{"model": "multi-label image tagger", "dataset": "simulated telescope pictures of galaxies", "train_examples": 97500, "image_size": 64, "crop_scale_min": 1, "horizontal_flip": false, "color_jitter": 0.1, "arch": "swin", "norm": "layernorm", "norm_position": "pre", "activation": "relu", "mlp_ratio": 2, "head_dim": 48, "fused_qkv": true, "bias": "none", "qk_norm": false, "parallel_block": false, "inner_norm": false, "drop_path": 0.15, "patch_size": [4, 4], "conv_stem": false, "depths": [4, 4, 4], "widths": [64, 128, 256], "num_labels": 16, "mixing": "mixup", "init": "trunc_normal_002", "residual_init": "zero_last", "optimizer": "muon", "muon_scale": "match_rms_adamw", "lr": 0.0031, "momentum": 0.95, "nesterov": false, "orthogonalizer": "polar_express", "adamw_lr_other_params": 0.00092, "grad_clip": 1.0, "steps": 30000, "batch_size": 64, "epochs": 19.7, "lr_schedule": "cosine", "final_lr_fraction": 0.05, "warmup_steps": 1500, "weight_decay": 0.1, "adamw_weight_decay_other_params": 0}
Rows from block 3 of a small multi-label image tagger, named by matrix and row number. Rows with one number belong to one neuron. Each number is 500 + 25 x the weight over its row's rms, rounded and kept within 0 to 999. All counts start at 0. Numbers have three digits each. After the name is the row's rms in percent of the matrix's.
After each neuron's rows are labels from the 100 images, of 14976, where the neuron reaches its highest value: "top examples" is what is common among them. Only what is clearly more common there than usual is listed. The data: simulated telescope pictures of galaxies.
# fc1: MLP up (model.blocks.3.mlp.fc1.weight, 128x64), inputs 0-63
# fc2: MLP down (model.blocks.3.mlp.fc2.weight, 64x128, transposed), outputs 0-63

fc1.42 075:518477472487527504542501542456483508501505482481489571476515511552498484481490476477502524559494502496509519522535481520489507517453514525490514485482502532506499458458472489494521478495506551
fc2.42 091:499472507462507482477499506482584527511455527495508515518505473523516469543523510506500480500511528519512489473497485519485481469507522506492460495500563471494456449522507475496532524471509494
top examples: edge-on disc

fc1.45 080:488442491518438531501499494497521527447494480480491521486498547576502532494511498502512522539507459514504506499500524476533546510495512483488460477502512463483502519524505485483513516466516490
fc2.45 083:518479482490532481480500484547448475489512490518530533541519489474518492494481503524524509504479492490513481491455534556485445471497513522534499480498516467520472540484492532530510464493474539
top examples: many stars

fc1.110 107:491488525463508510497465464532471472485526505491474537537516493491462476466492516543461511504479491494471527531499554475528499531443470493488528510509521486509480465504497525529499495544533497
fc2.110 105:474475457497488518486522480482545500528472483505491504486501496530510509449505495513509496499518513489534506489501482531449546476574509518474519469460502528517534517453513472487479504526533527
top examples: bright star with spikes; winding: anticlockwise outward; two-armed spiral

fc1.1 104:483494517532511535491510508488513473492506493441484543485494467507518510490471553481536471449502494466494513469496478505507509484505528465509530504519559511482470440513532471494513507537500521
fc2.1 093:532507487486510512480508450496511513483504514523569490474539502489503507525503501504546493483513507555512504462482459520532510483470421518476478512490500516505501480504507474518456527490486540
top examples: bright star with spikes; many stars

fc1.40 106:470502440506520501499540519520523469547500516515492511495461419545489524452473519488449505485513477485488492502508549488490496511489498524519504496495503498493467491482488475521518509542477521
fc2.40 092:498495535511506494499458510466516538482505508478460475495491529467489473542475513467472482503448530455520520545505508552510478489560530530495501497494502478467491510542522509509476494504502471
top examples: bright star with spikes; noisy; tilted; merging pair

fc1.97 065:473549480476528543502530532497467496527530514504538499481481525485506499496486454483503501528493454506466509494554512502503572502511506493491511496511486499481495473457514539497467525478468462
fc2.97 066:508510531490475471470497511482496476526517464473511515512523486472475541478513524511505457492486525526494547483451496539486520508463483532460532448514508507493507504487544548486522475471504536
top examples: many stars; round elliptical; flattened elliptical

fc1.100 088:466493551494462497495526532491536501527507501511492559509539508511481495492453501516511516501504476449493505519511526464490510471557488509482526498474503477483513483515446489474466537512536472
fc2.100 073:527518537508494535489483502519479507500483560543515481510482532537506497486460505543476483495527507538504493537485536515464531514493503470490487462478512486470479474447512490451468527476510506
top examples: many stars; round elliptical

fc1.38 121:504521483472474513473531494489524502495478472517511518480500489498489510451513535540534523546441486530505519466488468489457502487532458499518526519495506527476496483516477521514502447495548460
fc2.38 124:472497492510475492483455549464492499461469480521509484465477517497474486511494488490550523494495490527532507504531509471557546488494514485517467475504534488480511503551536468510467507519524540
top examples: many stars; star cluster

fc1.33 087:531503497467489504509505503465497510512498455449513514531462497512494490550493525495498544501490521549524514467523492493486507501485460533478496473442501543480505496480493486565461524471507496
fc2.33 075:498508507509488516479490510503490476516469507515495493518503476505530530457526559480509464477561507499501493452491473511575514524497478490502547446521477502477515487490469477485516520518462509
top examples: many stars

fc1.27 106:468520517473525522503547521482470530500515488536510488471484462498472473480554487498530487502494519458549489504540489518480490548509478489525551507457510480477517512506511494504469511470463526
fc2.27 096:476533537459495501545505501489479440492484474510486519494497462466515462476491496497473508497525508519460475498470524486498504474514469492513533543556507494483522547520485535527514482507494546
top examples: bright star with spikes

fc1.0 079:515496517512482490489564508507490535535516534495491533490520515503527510478522504475527499530450479489444530500464499481501514489480474466473512492482571472488540523479518513486482484463522478
fc2.0 080:495504504555528511449459486527460520475477493523506499473513552516472508453469488498536501442522517502490481503482519547486538490511511540516478506523470501517513481501546468498512492488500495
top examples: many stars; star cluster

fc1.23 133:494519493526458521510526521485519517532486484515504499472519473517512567482495485472537478560514519473523489493482498497494508509529485483542443493475494506528485473485483508434466496530527482
fc2.23 130:518480511502502524511533423492481510474514497491552513505491489492474536466489566465499491540517516496503487502481495481501483525550498486483536465476499479539445518502474493509528497510528496
top examples: many stars; star cluster

fc1.39 068:499516471512481506508469509545500486487505485540518486492478486513532485495496495443483480563488527549454525491516501461463482516512466484528517481479489515453497466525563510524506507503494496
fc2.39 062:513469523508484513492505530501507501513526511515535519571527480471453524487478521546515497487474482499495515458480489502553527494458484476483481460491530483520483523453503484451492514516490476
top examples: many stars

fc1.76 086:476518497525475523473518531506544487540502479547480549490487521494505538494494523453453461486459495474546467506525501508497489493506461520524456485490478485490538497503529514496496500471510541
fc2.76 084:557532467508467469508532467501488508500564500531489508485516526493489538476498496508514445496507481529563518517513453500482490494502475449496507505456467512531507488506507479516499510497475516
top examples: bright star with spikes; merging pair

fc1.94 089:535568515525448499492529491498514519491507503432508499493455500532483496526532507500487475514516504447510508492479445531526551542496502505510503485515485464515482483475472494494498486528496504
fc2.94 102:475543483516507496526502488429541484497495486507490496533557499529514482518520518499512501491467467536483525491502484465510541466493517441485533464496516521516512506502531491486501510450478469
top examples: many stars

fc1.44 108:574506509507463539553507500466466517493497477432475510516520498516477510497484483488482481524505474498531519499494459539532468547508492492500536515512489481510524469488534507482495473472499497
fc2.44 109:481506486496502506491506504464550474498530490495455516499519515551461438537500502508466503502473523530510561488517497491446505494493538488469505521487481473489529537499496541473523511493472488
top examples: edge-on disc

fc1.125 097:538512485442498512510480573498484469481514506479504511439507492554510508497499502512525497536526480519479522536539510553517497523493504470471478478474495515520489504463501462469515512487503499
fc2.125 100:448498520512502481484494501490527553476457500473494477544535504490478517559512466489497506500526540501523520486506459476471495511488524507503432492460519499510522490464493498503514489502543536
top examples: edge-on disc

fc1.41 068:487473469537535532497456488486502511500523506503463492524530487448505508474499528521517484483504477500475550520455490541508528496524499487484502473530532509465488514494518502551528475450457503
fc2.41 065:567501475504503533457550495477527479516465468521498553495518482490510520492488476461488494463515504489508483536467485504528477461508499528477490533515475539512485478488515478549497477474504521
top examples: bright star with spikes

fc1.99 089:523446488487542536452488527468518542503505429506503513478504523506503518491482501473520528522486572522530509515493524519487472491480516541485496494473463490536495477501504500472493513487501523
fc2.99 084:548510543472472473500523502459516498508493512458520534531484466530489487504480505517483496564478517528509490494525503499473489513501491545491471517496471516487460425478509490497549517503493486
top examples: edge-on disc

fc1.17 094:515511521465497531521501501524431516528492492461501529535488468509529480463488504501502492472483502515505527478457443496497534521545458464485497500473468521470492515512535533518474502529503515
fc2.17 102:499469500478491467490491528508470457499502528534495514493513500475510449527518474550512494510550503486497489471482499499497453507542490534485496548531472479450500499492482550476547492500498536
top examples: bright star with spikes

fc1.55 091:516466481482492503459498535507483518454502476511520518563490504489496526462469510500541498494469473550524531482508492528489502465515480513527489485437522568478498488510490490497511503494526473
fc2.55 096:451523470502469491505483547483567480500503495486465518500497517509493484559511462443491517492469481516504525491524476483523532497479517502461545494493516473504530499520505494541465511502484529
top examples: many stars; round elliptical; flattened elliptical

fc1.21 105:506482485523468523512507491459507543508500480523495517486507491540489528480535511481510477552557515484513467505497514478499516512528498447537459496445499483511469508521508486438466523503520512
fc2.21 114:532494501532489514510517478497453502505503501514547526498484482494522517439466507466536464517523529477511487488466491517500471507572493490495525485489475455548459528485489490510534490503476511
top examples: many stars